A small masked spectrogram model, trained from scratch: encoder patch size [8, 8], trained on struck, bounced, scraped and rolled objects made by modal synthesis.
Rows from block 5 of the encoder of a small masked spectrogram model, named by matrix and row number. Rows with one number belong to one neuron. Each number is 128 + 32 x the weight over its row's rms, rounded and kept within 0 to 255. All counts start at 0.
After each neuron's rows are labels from the 100 clips, of 14848, where the neuron reaches its largest size: "strongest on" is what is common among them; "band" is the frequency band that holds the peak. Only what is clearly more common there than usual is listed. The data: struck, bounced, scraped and rolled objects made by modal synthesis.
# gate: MLP gate (encoder.blocks.5.mlp.gate.weight, 1024x256), inputs 0-85
# fc1: MLP up (encoder.blocks.5.mlp.fc1.weight, 1024x256), inputs 0-85
# fc2: MLP down (encoder.blocks.5.mlp.fc2.weight, 256x1024, transposed), outputs 0-85

gate.652 [164 176  79 113  92 152 105 104 152 139 157 160 130 110 140 117 154 151 131 134 160 159 114 151 108  75 161 124 137 179 119  79 132  89 104 106 105  99 105 117 176 111 183 153 151 110 141 161  96 147 139 143 170 151  31 190 114 159 147 114 139  75 100 129 182 138  41 110 116 160 212 152 111  88 131  96 101 154 126 129 140  96  98 112 123  74]
fc1.652 [180 181 149 232 110 136 170  90 168  80 102 112 137 131 108 153 112  98 122 101 181 110 102 109 125 126 165  97  96 124 186 119 134 124 115 121 104 184 132 159 129  99 106 120 104 100  83 133 128 155 150 121 118 148 137 127 156  79 132  85  75 138 153 101 125 121 165 159 113  76 138 143 159 166  62 130  86 137 117 131 156 118 171 136 229 122]
fc2.652 [144 104  86 161  71 183 124 128 107  71 165 169 117 118 178 120 112  68 123 134 115 132 122 123 163 123 141 196 190  91 196 129 131 167 114  88  96 114 141 140  94  96 140 174 109 143 125 152 206 100 137 200 107 150  93 112 141 119  86 175 153 162 142 104 144 139 178  77 161 145 133 158 134 199 127  58 120 159  85 133 128 128 127 143 153 104]
strongest on: mains hum; one hit; rumble
band: 0 to 250 Hz

gate.537 [ 82  91 116 103  87 178 130 130 134 125 117 157  96 195 137 131 191 187 115 139  81 134 114  79 125 135  80  68 111 162 143 157 176 124 172 127 139  63 107  56  91 173 116  87  95 102 185 152 154 117 119 189 125 167 147  91 158 142 121 179 189 106 171 100 134 118 167  90 157 126 136 108 116 118 100  98 202 123  97 145 168 122  87 120  79 124]
fc1.537 [103 123 127 139 193  86 135 111  87 121 136 134 184 158 126 112 174 141 117 185 136 197  77 111 165 114 148 139 123 193 136 166 126 109  75 159  85  80 138 157 148  98 104 124 169 116 180 122 124 108 139 152 136  85 111 154 165  79 104 135 119 122 161 147 183 150 149 136 155 116 173 105 120 169 126 163  79 127 166 140 165  92 145 137 128 112]
fc2.537 [198 129 167 143  85 124  88 118 121  61  86 113 134 119 109 159 103 162 128  72 153 143  85 176 129  91  92 110 141 162 107 140 141 113 178 150  90 116 129 176 178 164  71  70 126 117 110 123 125 167 115  72  98 198 135 118 153  91 154 117 100 167 105 145  87 109  79 152 120 131  60  95 140 107 119  86 223  83 138  87 120 132 137 135 145 108]
strongest on: repeated hits
band: 0 to 250 Hz

gate.371 [140 169 135  83 116 125  81 128 117 159 139  99 172 123 181 111 150 127 104 112 112 133 121 144 162 178 181  94 120 122 114 138  91 108 151 130 184 144 104 126 139 139 141  94 148 130 101  30 182 138 164 135 135  94 127  95 119 115 153 146 128 170  94 167 142 167  71 133 140 127 100 152 101 114 144  87 111  98 183 105 122 124 200 114 133 159]
fc1.371 [ 80 126 116 154 131 117 124  95 130 105 118 158 169  95 121 151  98 145 136 144 133  39 129  86 103 125  34  83  96 142 116 145 154 177 139 157  92 161  80 114 121 167 129 125  90 152 114 194  83 165 198  69 106 159 125 143 159 189  52 144 115 136 123 111 178 149  68  74 118 161 123 152 143 198 103 144 212 118  95 165 122 162 110 131  66 111]
fc2.371 [200 180 176 132 105 117 156 164 121 121 122 128 104 141 119 124  47 103 170 131 203 170 101 107  85 155 161 155 122 132 155 130 182 118 137 154 183 145 193 134  80 140 135 155 129 117  51 137 108 117  98 148 135 108 180 181  96 128 171 113  89 142 151 162 140 143 208 104 143 188  76 135 144 101 154 146 113 135 112 120 142 117 115 166 108 118]
strongest on: striker: soft; one hit; muffled (low-pass)
band: 4000 to 8000 Hz

gate.363 [139 146 147 168 171 147 131 124 135 107 147 141 172 108 135 138  93 185  99 161 148 146  89 154 132  94 119  95  79  97 131 176  65  97  96 139 202 142  83 140  96 179 103 125  73 117 147 103 106  78 110 172 100 152 143  92 137  95 141  66 145  66 134 148 133 115 150  89 109 114 131 140 125  76 100 161 146  69 115 163  72  99 160  97 140 147]
fc1.363 [170 116 111 187 196 119 169 141 130 108 166 112 142 129 124  87  90 133 111 148 167 127  87 161 122  88 111 145 127  61  97 170 129 128 125 142 133 163 143 134  86 216 155 160  50  73 113 134 138  78 125 131 135 171  90 139 100 123 135  59 109 106 161 157 139 143 110 101 186  85 164 118  69  90 152 146 111 101 116 138 154  69 127 140 131 128]
fc2.363 [115 184 118 102 121 161 104  84 161 131 107 105 136 113 135 115 160 105 126 139 117 104  89 140 141 125 115 140 126 176  86  95 179 158 147 145 150 143 131  67 180 103 164 195 214 120  99 138 130 113 184 137 158 117 201 126 182 184  84 139 148 152 126 194 148 101 104 142  46 145 152 183 134 151 158 128 121 121 152 120 100 120 164 122 111  77]
strongest on: striker: soft; steel-like damping
band: 250 to 500 Hz; 500 to 1000 Hz

gate.765 [163 156  91 135 114 151 107  89 157 134 114 116 130 109  76 110 122 146 182  77 109 111  61 119 140 132 157  90 130  90 144  93 175 131 157 137 100 158  70 109 120 177 132 123 125 143 145 135 139 142 122 139 148 171 101 139 105 134 104 150 118  78  82 160 122 181 163 109 142 146 113 154  91  51 118 128 121 109 113  97 106  97 158 142 151 154]
fc1.765 [132 166  89 106 114 152 143  89 136  76 135 136 162 121  64  77 155 160 157 120 161  87 129 167 147 110 108 107 138  94 114 143 104 171 176 202 120 163 120 130 129 121 141 117 120 136 102 140 162 215 123 131 235 186 112 143 125  94 108 125 144  96 104 164  96 136 109 148 163 136 100 139 103  88 116 146 124 109 100  82 166 121 176 143  99 139]
fc2.765 [161 201 182 143 105 110 116  82 120  93  78 103 125 114  89 122  41 111  85 126 186  98 174 156 129 118 185 157 168 152  81  94 101 151 136 153 101 178 158 145 122 100 173 156 167 126  99 145  95 111 112 133 244  62 177 134 166 132 122  93  88 181 146 137 135 125 115 101  45 128 137 134 161 110 134  84 106 108 123 131 141 151 130 142 184 162]
strongest on: striker: soft; large
band: 4000 to 8000 Hz

gate.84 [ 46 133  88 135 104  89 164 142 109  88 116 137 152 109 179 128 157 121 139 125 170  71 103 172 160 125 143 158 182 115 133 167 115 105  86 132  98 122 146 129 113 146  69  79 172  69 153 146 161 136 142 143 112 173 140 144 126  73 147 165 126 137 188 154 160 154 181 134 105  83 105 131 133 201 119 102 123 119 132 140 158 134 145 135 160 163]
fc1.84 [136 160 131 186 141 147 203 154 142 113 153 134  98 185 117 137 178 129 112  99  93  79 134 189 138 126 114 171 105 157  96 137 147 105 164  58 138 115 121 106 150 144 111 150 116 159 130 189 131 112 217 139 100 183 128  82 142 105  90 136  90 122 138  64 137 154 142 152  87 106 112 206 175  53 123 133 124 171  78 143 111 134 136 124 158  59]
fc2.84 [112 115 107 115  87 159  42 131  99 177 107  88 110 140  94 164 124 143  77 138  97 178 115 134 163 167  73 127  96 141  93 171 131 104 149  82  93 143 140 192 159 158 153 155 197  95 123 124 135 137 107 153 165 165 143  87 157 117  90 158 143 136  90 125 180  98 136  92 202 191 152  60 122 157 145  90 154 152 155 118 145 144 101 109  48 185]
strongest on: repeated hits
band: 4000 to 8000 Hz

gate.120 [131 128 168  84 155 112 170 148 125  86 124 126 215  90 118 119 134 172 142 119 138  98 123 193 134 146 170 154 101 157 120 143 163 106 118 130 120 147 104 106  79 126 121 107 141 202 130 100 161 169 148  94 138 105  60 135 110 125 162 109 131 119 152  80 126 135  87  97  91  53 127 149  91 224 135 115 196  80  72  64 114 174 109 112 126 157]
fc1.120 [144 112 124 131 161 147  94 105 140 105 123 147  75 196  55 110 114  97  83 121 132 118  91 131 113  92 216 174 158  88  89 114 184 123  86 147  90 202 100 138 131 126  87 141 122 161 100 160 129 108 188 131 137 115 141 121 142 141 106 141 130 119 125 161  74 127  97 156  91  15 152  76 122 172 121 136 152 111 149  79 133  96  96 122 164 131]
fc2.120 [105 179 124 122  76 156 105 117  82 104 129 122 172 122 164 160 108 168 150 168 124 104 105 154 135 129 145 118  89 143 127 142 149 159 167 119 113 104 179 140 148  54 145 141 148 144 133 138  92 174 162 166  94 148 151 149  69 153 133 165 142 125 145 125 170  81  56 143 204 123  54  89 118 152 132 122 148 113 208 211 166 158 108 123 129 160]
strongest on: striker: soft; repeated hits
band: 4000 to 8000 Hz

gate.678 [ 91 140 131  96 114 113 131 137 119 165 131 207 101 155  84 113  74 139  86  68 102 234 161 128  90 102 127 149 100 133 151  94 159 180  98 136 118  73 138 108 113 152  79 133  80 143 167 109  99 152 110 133 138 126 183 156 120 106 128 153 148  96 192 149 112 112  96 133 147  95 118 100 174 104 132  36 175  96 152 132 136 166 107 146 102 106]
fc1.678 [128 151 145 108 131 195 114 131  83 129 102 158 131 113  94 104 117  91  94 169 116 134 139  91  89 111 179  80 172 155 149 157 201 175 113 168  93  76  72 116 134  68 135 116  97 153  93 131 110 173 139  68 126 134 121 103 147 152 156 123  86 129 159 129 105 114 122 164 160  59 104 117 105  81  81  49  70 153 110 138 133 168 166 167 139 119]
fc2.678 [181 158 107 151 118  45 151 162 191 182 161 111 128 118 127 153 107 130 161 116 144 117 142 142 155 122 140 149 162 126 109 129 103 146 148 141  98 110  75 125 128 102  90 109  77 148  81 137  93 138 114 101 151 113 139 120  99 124 118 125 160 138 123 162 161  75 100  87 136 206  94 142 118  52 115 134 165 188 140  77 120 115  88 108  99 147]
strongest on: pink noise; clipping; text has "clipped"; white noise
band: 0 to 250 Hz

gate.441 [104  92  90  50  96 131 129  95 112 189 116 133 103 124  69 118 122 179  86 121 128 156 134 137 109 138  92 118 147 158  76 121 161 166 116 159  99 173 108 118 125 167 104 188 156 103 145 123 137 126 114 218  92 169 107 172  85 142 115 191 120  90 119  92 122  81  79  90 143 135 123 120 123 174 163 113 139  97 135 102 153 100 196 161 129  99]
fc1.441 [148 106 143 144 119 112 119 116 122 129 130 167  67 122 143 109 152 217 150 175 129 217 152 101 147  98 140  67 139 144 164 110  99 132 147 171 157 100 172 120 136  93 113 121 171  84 195 104 135 133 141 162 131  94 127  96 146  92 121 155 104 115 127 153 144  84 157 171 156 127  95  89 122 106 123 166  89 109 114 144 150  88 121 112 102 151]
fc2.441 [181 179  87 147 189 145 178 170 119 158 149 114 102 149 126 168 128 114 153 106 112 108 149 167 116 217 103 177 127  93 102 120 143 192 148 153 179 154  96 151 129 117 141 143 170 168 114 159 122 127 128 100 132 130 117 136  93 115 134 176 119 144 108 100  57 107 141 102 144 144 173 135 147 134 151 154 124  75  80 133 100  91 121 120 138 186]
strongest on: repeated hits; rubber-like damping
band: 4000 to 8000 Hz

gate.39 [ 75  84 154 117 134 137 110 119  81 118 136 158 107 126 100 109  94  46 107  97 133 101  98 133 144 145 142 107 135 137 202 161 130 152 142 129 171 146 102 158  49 125 124 108 142 104 102 116 161 111 101  81 121  74 114 141  82 156 164  96 179 142 135  72 150 117 114 151 108 139  99 133 139  94 143 169  55 110 113  95  42  67 153 139  98 111]
fc1.39 [171 196 112 159 109  83 137 158 165 109 158 110 143 162 150 155 117 178 149 183 151 156 131 100 121 148 106 124 128 109  92 123 141 151  65 110 108 154 145 133 176 152 137 139 120 113 133 190 111 134 123 120 165 163 125  73 178  65 117 115 119  92 116 128  97 138 149 137 163  79 176 117  92 205 118 122 159 163 159 138 186 121 127 134 118 126]
fc2.39 [120 125 130 178 157  93 180  84 146  97  89 138 124  60  65  81 106 100 167 108 204  91  84 134 122 124 154 144 121 176 159 136 180 147 129 160 112 101 147 150 142 140 131 134  57 125 169 122 137 136 107  88 127 135 119 117  86 180 143 106  93 128 134 144 147  69 195 162  85 187 131 179 150 165 126 119 122  91 116 162 101 143 118 151 125 148]
strongest on: striker: soft; large; membrane
band: 4000 to 8000 Hz

gate.443 [108 169 128 152 137 104 136 101  95 133 176 102 113 118  88 139 183 142 152 118 172 118 116  82 111 124 137 127  76 130 148 127 112 107 103 119  62 213  93 145 149 180 133 106 139 114 116 122  84 112 155 121 127  92 183 106 151 132  73 114  87 139  93 117  69 168 163 104  98 109 185 191 147  18 121 169  52 169 141 116 125 140 111 113 125 102]
fc1.443 [ 97 154 135 128 123 108  86  97  89 119 113 171 116 105 175 105 140 152 145  92 159 156 113 101 110 143 153 182 127  74 142 133  86 134 142 117 117 179  71 159  97 111 116 125 127 106  82  70  83  88 100  80 162 109 153  91 147 129 126  96  98 166 124 160 112 138 123 150 184 111 134 164 111  43 134 129 156 113 121  68 157 104  97 113 159 115]
fc2.443 [102 170  84  72 124 106 113 133 116 103  53 129 142 117 130  51 124 113  84  90  84  91 102 173 106  92  99 139 157 142 181  82 163 163 105 197 120 139 159 110 183 100 157 154 147 126 126 140 158 110 137 116 125 145 158  94 139 142 111 115 121 118 136 142 189 133 126 117  89 142  75 149 141 215 134  90 122 121 118 137 169 131 122 101 148 117]
strongest on: mains hum; scraping; action: rolling
band: 500 to 1000 Hz

gate.231 [102 112 118 119 127 115 131 179 130 155  41 173  98 157 103 115 113 166 111 162 122  94 100 151 125 177 114 222 141 105 170 143 109 104 128 170 125  87 130 140 101  96  83 110 112 118 101  80 163 132 149  92 163 104  94 174 109 125 166 142 168  73  79 118 194 132 134 133 150 100 104  79  93 160 114 126 120 121 255 119 139  81  78 122 122 165]
fc1.231 [156 143 120 133 142 156 171 153 110  53 132  79 154 124 207 156 102 165 135  68 112 102 173 124 208 144 164  63 144 126 104 144 142 145  95 136 106 168 147 120 107 149 104 189 158 163 110  64 101 173 131  23 123 141 109 126 153 112 138  80 125 154 131  98 171  80 123 101 144 121 123 116 101 109 142 185  82 132 137  90 144 137 142 175 126 158]
fc2.231 [137 131 153  88  83 116 165 155 128  86 146 102 166 128 172 182 159 145 124  73 119  97 129 174 183 136 110  90 121 162 109 126 124 116 128 124  71 167 121  93 136 160 129 176 156 100 116 100 123 106  98  24 121 197 111 140 177 149 135  91 151 124 117 164 124  90 118  79 175 125 111 157 130 111  74 235  93 127 120 121 206 138 134 146  72 122]
strongest on: steel-like damping; string
band: 1000 to 2000 Hz

gate.615 [ 78  96 113 100 111 174 172 159  82 152 149 165 161 150 151 125 182 184 134 173 112 119 112 134  41 122 138 154 101 116  93 133 113 131 124 112 154  75  65 120 159 119 159 130 113 153 165 187 134 120  86 152 124 146 129 151 152  77 148 145 155 117 147  84 127  92  79 109 111 131 114  55 135 187  87 111 158 123 111 121 155 166  83 114 105 139]
fc1.615 [143 178 176 111 103  89 104 116 129 165 153 165  92 109  85 103 173 120 125 101 136 142 156 148 124  72 143 146 178 161 108  96 149 153 139 104 129 152 105 107 156  67 195 117 157 141  69  98 134 111 143  79 121  99 141 175 125 147 155 107 146 202 124 164 126 134 139  90 140 160 119 142 122 167 136 114 187 143 182  89  59 141 119 124 211  83]
fc2.615 [112 172  85 125 140 116 129 102 163 145 132  72 113 151 119 181  67 103 123 125 144  69 102 111 185 145 131 101 108 129 167 142 133  83 102 141 143 146 158  78 130 118 169 161 145 137 121 167  67 108 131 104 172 105 213  81 125 135 110  98 138  87  92 144  76 164 172 109 158  96 123 106 131  63 170 133  58 140 176 119  86 105 126 143  94 185]
strongest on: membrane; scraping
band: 250 to 500 Hz

gate.647 [150 156 115  97 122 160 152 135 149 180 156 116 111 164  73 126 125 160 102 113 133 133 150 134 148  74  88 160 130  74 130 117 182 185  78 160  83 134 148 138 103 151 125 157 118 164 133 109 132 133  93 124 182 162 153 111  86 146 112 157 201 128 181  94 155  63 162 160 107 137  81 126 101 124 141 112 146 110 113  96 146 129 110 131 131 141]
fc1.647 [ 87 124 189 125  99 134 128 190  78 113 122  94  78 169  77 160 132  88 156 105 156 130 137 106 141 135 145 118 145 127 139 131 149 126 111 114 139 160 188 137 157 131  76  76 111 144  89 113 176 119 140  37 189  54 161  87 134 136 174 146 153 144 155 119 168  92 182  93 137 118  79  88 124 166 153  92 127 107 106 132 142 167 145 148 104 146]
fc2.647 [150 173 103 131 117  84 143  70 179 172  74 125 123 135 154 157 118 126 147 137 145  27 159 142 137 143 123 141  97 134 152 100  70 170 168 155 139 117 113 156 131  85 168  72 108  71 100  80  78  72 132 150  97 169 124 100  98 118 111 113 133 133 117 169 146 153  94 119 155 176 100 142 101 115 119 122  58  79 138 125 121 149 113  96  91 119]
strongest on: striker: soft; repeated hits
band: 4000 to 8000 Hz

gate.173 [152 129 146  94 130  87 109 123 111 124  87 138 157 173 120 103 174 150 136 126 122 119  75 125 113 150 155 163 115 166  89 128 104 136 153 140 166 138  73 130 118 120  74  82  97 133 100 140 134 151 165 123 125 107 143 162 139 110 152 112 149 150 134 154 119 100  80  75  84 131  94 128 133 147 144 129 222 126 119 117 102 121 143  94 115 105]
fc1.173 [135 107 132  61 118 137 112  87 142 158 175 110 166 149  91 118 173 149 104 126 108 128 163 101  34 108 155 166 152 198 110 159 131 153 174 111 149 214 113 115 140 150  96 114 110 156 185 100 168 103 114 143 122 156  94 161 109 138 156 123 153 130 134  95 134  94 105  90 121  90 112 105 115 165 122  77 172 126  85  99 123 137 133 106 184 129]
fc2.173 [122 162 112 158 132  99  84  97 117 116  94  58  92 130 137 168 112  80 125 172 121 131  74 173 158 176 117 126  91 189 132 139 150  37 133 104  86 128  88 177  73 126 162 128 155  92  60 170  94 164 150 100 167  90 172 106 184 123  99 138 101 143 162 139  91 177  69 124 133 134 134 133 105  75 205  99 109  90 192  90  86 113 132 152 130 131]
strongest on: pink noise; white noise; action: scraping
band: 1000 to 2000 Hz

gate.434 [115 155 104 150 102 137 113 120  88  82 164  88 109 168  89 117 137 127 158 152 192 132 108 121 100 139 183  83 139  80 112 137 125 116 107 136 166 210 113 131  52  93 111  95 112 131 145 162 138 171 120 110 129  98 139 136 125 127 179  76 149 169 174 131 143 105  96 145 122 193  89  94 150 252 106 165  99 154 157  96 198 159 128 133 156 130]
fc1.434 [ 93 156 173 174  98 216 121 150 111 121 108 120 131 153 100 157 107  68 167 177 141 116  67 136 150 132 166 121 108 158  83 140 180 101 114 132 142 184 122 119 116  95  98 135  75 121 120 128 141 144 156 122 174 124  91 106 154 110 166 141 153 120 123 105 117 111  89 138 125 140  96 127 149 197 148 196 158 127  93 103 133 134 187 117  40 119]
fc2.434 [ 98 164 161  46 108 103 182 117 134 137 134 110 158 105  95  93 171  95  90  65 113 138 150 102  97 133 139 173 121 129 167  73 126 103 116  88  51  99  92 214 165 189 120 144 179 109 103  98 155 156 133 149 129 157 132  90  94 146 106 156 141  62 185 137 133 110 136 105 116 105 146 123 176 111 184 109 104 146 140 124 139  83 156 145 175 104]
strongest on: steel-like damping; bar
band: 2000 to 4000 Hz

gate.400 [137 208  76 136 111 131 117 115 175  96 190 166  96 123 127 163 161 135  85 124 168  74  85 194 190 147 149 115 135  98 150 158 105 129  79 109 121 157 100 159 141 100 121  95 105 138 124  81  96 135 128  89 130 108 184 102 176 121  64 121 163 111 121 131 110 138 110 125 199 129 120 146  94 157  99 157 137 142 193 132  80  61 128  83 160 121]
fc1.400 [ 81 113 147 167 154  94 114  86  99 146 108 131 117 105 135 122 125 145 178 129 126 175 139 119  99  82 143 103 115 115  74 128 143 127 141 159  89 112 171 113 141 152 161 105 106 195 142 160 151 111 185 166 139 176  91 147 108 164 160 127 125 172 151 165 186 152 171  81 119 151 135 115  67 118 109  84  95 182 136  86 171 153 100 118 160 123]
fc2.400 [158 114  96 107 186 142 136 155 132 141 122 133 144  79 121 106 195 168 179  93 187 126 110 120 123  84  84 155  93 154 151 104 131 143  96 110 149  74  73  72 114 137  90 125 118 105 190 199 137 151 142 131 131 186 125 126 104 124 153 106 162 172 164 102  98 140 104 107 133 116 105 185 146 118 131 114  97 101  81 116  67  77 104 152 101  87]
strongest on: repeated hits; rubber-like damping
band: 4000 to 8000 Hz

gate.18 [116 137 129  35 175 151 136 126 153 165 107 130 172 118 126 148 118  81 163  81 136 144 177 176 134 127  55 143 188 135 176  93 160 203 101 131 111 112  74 134  96 139 146 191 111  50 115 170  81 155  88  71 136 140 153 126  96 180 100 131 128  88 156 188  88 136 135  80 102 148 178 128 148 103 119 160 185  76 108 155 159 124  78 129 171  80]
fc1.18 [ 94 114 125 179  90  78  91  86 120  95 160 148 102 147 125 135 164 201  88 142 136 124  96 139 128  77 182  94 115 103 128 120  77 132 108 102 141 128 144  78 119  67  69  97 140 144 158 150 144  97 154 176 100 130  69 140 160  63 189 136 148 152 127 146  73 116 103 129 153 111 122 103  98 117 118 112 115 140 142 119  87 145 141 111  99 135]
fc2.18 [169 150 184 189 121 154 132 102  95 127 145 157 114 150 119 153 126 109 123 106 134 184 102 138 148 199 111 105 139  92 155 134 119 141 101 144 172  96 173 178  92 160 135 150  87 141 115 161  89 110 114 123  97 145 147  50  80 186 176 123 113 113 107 121 162 192  95  67 161 162 121  93 150 140 121 107 124 146 134 156 151 148  95 144  71 177]
strongest on: membrane; clipping; text has "clipped"
band: 0 to 250 Hz

gate.208 [ 90  68  88  66  97 121 146  96 137 118 178 185 145 147 164 156 185 173 110 200 119 162 124 141  83 108 131 156 110 138 114 120 101  95 139  96 167  76 106 119 131 129 147 140 105 126 113 149 134 137  80 153 123  91 126 134 118 140 153 122 134 127 100 106 149 131 115 117 188 148 124  89 136 104 141 139 207  91 156  53 107 160 128 134 100 133]
fc1.208 [ 99 108  94  67  96 118 120 109 140 128 182 169 144 164 153 151 190 189 109 179 118 140 101 133  70 120 118 114 137 139  81  93 125 119 134  76 113  82 141 110 129  78 150 165 130 127 133 164 145  91 116 150 126 100 108 128 122 161 179 130 174 180  96  96  98 123 157 120 184 149 139  27 131 131 126 138 188 124 163  86 111 145 145 125  91 121]
fc2.208 [122 184 155 125 121  84 120 103 137 135 117 146 111 133 137 188 125 120 174  85 125 112 110  90 133 122 118  61 176 138 172 122 106  69 143 178 143 169 179 104 165 124 139  97 133 133 138 133  78 102  82  89 192  65 177 140 120 170 147  40 151 143 112 167  64 142  77 128 106 127 145 108 147 108 162 177 145 140 150 148  54 131 134 128  96 146]
strongest on: membrane
band: 250 to 500 Hz

gate.485 [103 144 166  75 105 160 154 112  87 145 199 182 149 137 143 108 203 142 122 110 154 133 136 111  83 107 191 154  95 134 105 103 122 127 120 106 128  76 105 141 116  97 158  98  99 105 131 133 116 148 113 136 185 128 135 137 141 135 135 118 149  95 153 113 169 111 121 100 111 131  96 129 113 168 137 144 145 177 122 113 113 199 110  87 133 163]
fc1.485 [128 186 175 102  88 123 130 147 107 140 120 183 103 169 176 122 153 197 137 137 112 100 111 160  87  76 161 147 138 141  86  84 145 143 128 126 124  92  96 118 161 107 168 171 123 145 108 103 122  94 115 125 107 116 111 205 106 140 145 136 145 140 164 123  98 111 118 127 121 163 120  59 106 125 113 107 195 153 132  95  91 111  79 123 191 107]
fc2.485 [104 167 108  96 141 123 122 148 166 194 155 108 103 143 115 160 113  84 150 111 110 124 149 102 183 166 153 139 135 122 164 131 109  96 111 151 141 166 167  87 152 142 126 152 147 175 131 159  83 127 160 124 162  89 232  87 127 151 116 102 114  91  94 153  99 144 104 107 166  88 163 129 148  90 160 168  74 117 140 124 134 141 133 183 112 140]
strongest on: membrane; one hit
band: 0 to 250 Hz; 250 to 500 Hz

gate.670 [ 89 115 161  64 128 115 114 133 157 110 127 145 141 136  85 160  94  78 146 187 106 176 120 132 160 107 116 126 127 129 116 126  93 131 116  58  82 129  84 155 121  95  89 207  98  55 137 154 162 142  67 107 129 185 111 159 155  96 105  89 138 149  88 122 146 123 107  80 167 152 106 112 169 147 141 118 193 113 131  88 144 140 129 134 125 147]
fc1.670 [ 99 149 145 125  98 171  90 146 148  79 142 177 125 120  94 109  97  69 138 138 117 133 106  69 138 114 114 146 140 117 129 122 121 126 119 131 126 128  82 136 122 125 129 183 113 104 109 171 165 158 101 104 124 181 108 160 148  97 125  75 138 121  36 121 147 132 134  96 210 108 146  96 123 177 147 161 159  93 173  88 130 168 117 126 108 175]
fc2.670 [114  99 106 128 101 113 114 109 118 136 135  70 125 100 117 205 177 155 144 128 105  74  92 136 121 167 117  61 143 143 141 136 151 107 106 122 109 185 149 141 154 106 170 126 116 106 127  86 109  96  73 123 154 119 135 154 107 136 175  50 190 122 116 190  79  82 138 136  82 178 127 155 111 140 125 163 113 110 149 130  87  92 138 105 159 140]
strongest on: repeated hits; small
band: 0 to 250 Hz

gate.753 [ 77 136  77 118 191 160  68 140 112 123 127 141 117 137 121 157 105 159 118 125 106 106 142  87 112 163 126 132  93 154 106 111 147 139  83  70  93 148 130 140 121 117  79 139 101  82  83 133 178 132 136 101 126 134  82 123 133 129 136 102 107 150 116 153 119 141  86  83 157 147 120 126 133 117 103  82 125  74 140 132 161 127 115 137 177 173]
fc1.753 [128 116 177  88  85 149 124 115 116 207 117 139 141 156 175 111 178 106 132 131 111 185 196 148 158 128 118 104 154 176 132 116 154  79  93 127 104  94 115 131 122  97 144 143 150 110 129  94 110 120 188 105 128  92 187 115  86 176 183 154 125 176 159 148 203 133 171 156 146 134 150  79 114 141 178 133  63 145 115 135 129 137  82 123  99 144]
fc2.753 [118 136  91 146 147 104 117 137 152 183  55 176 100 111 118 116 114 163 129 204  97 144 124 167 106 142 130 150  84 141  75 147 147 124 168 120 139 166  52 122 118 140 146 150 148 161  99 136 160 115 100 191 115 181 125 150 138 145  76 130 138 132 155  59  97 177 116  97  74 133 129 112 160  92 140 121 128  96   2 133 158 179 162 128 198 177]
strongest on: one hit; small
band: 0 to 250 Hz; 250 to 500 Hz

gate.101 [ 90 113 139 149 113 120 120 113 102 152 182 167 135 137 123 137 112 193  65 182 125 152 120 121  81 126 137 137  70 150  65 150 128 126 115 101 129 119 125 126 110 117 179 183  96 142 167 149  85 165  91 111 135 154 158 109 110  51 133 146 116 203 165 146 191  84 103 123 150 118 108  76 156 127 173 114 125 123 125 121 144 148 150  98 150 112]
fc1.101 [ 97 145 123 153 124 125 147  80 149 119 116 104 109  85 159 150 178 121 211 138 215  62 102  95 173 128 148 125 109  64 169  97  96 132 128 112 142  90 125 136 155  94 136 184 143  82 160 117 202 166 142 127 170 146 116 160  67 135 105 131 126 130 105 109 152 180 134 129 165 136  94 115 148 100 103 115 133  99 101  72 124 118 132  72 140 177]
fc2.101 [172  95  70  87 101 148 127 166 141  79 193 166 102 125  88 101 119 145 148 130  49 139 144 130  86 129  92  69 116  91 109  61 113 153  69 132 190 169 162 104 110 142 105 127  78 147 139 129 154 155 120 113  86 172 113 159 156 126 111 167 107 120  84  68 142 132 168 162 122  75 149 115  89 131  86 168 149 162 145  89 165 103 132 139 130  55]
strongest on: mains hum; steel-like damping
band: 250 to 500 Hz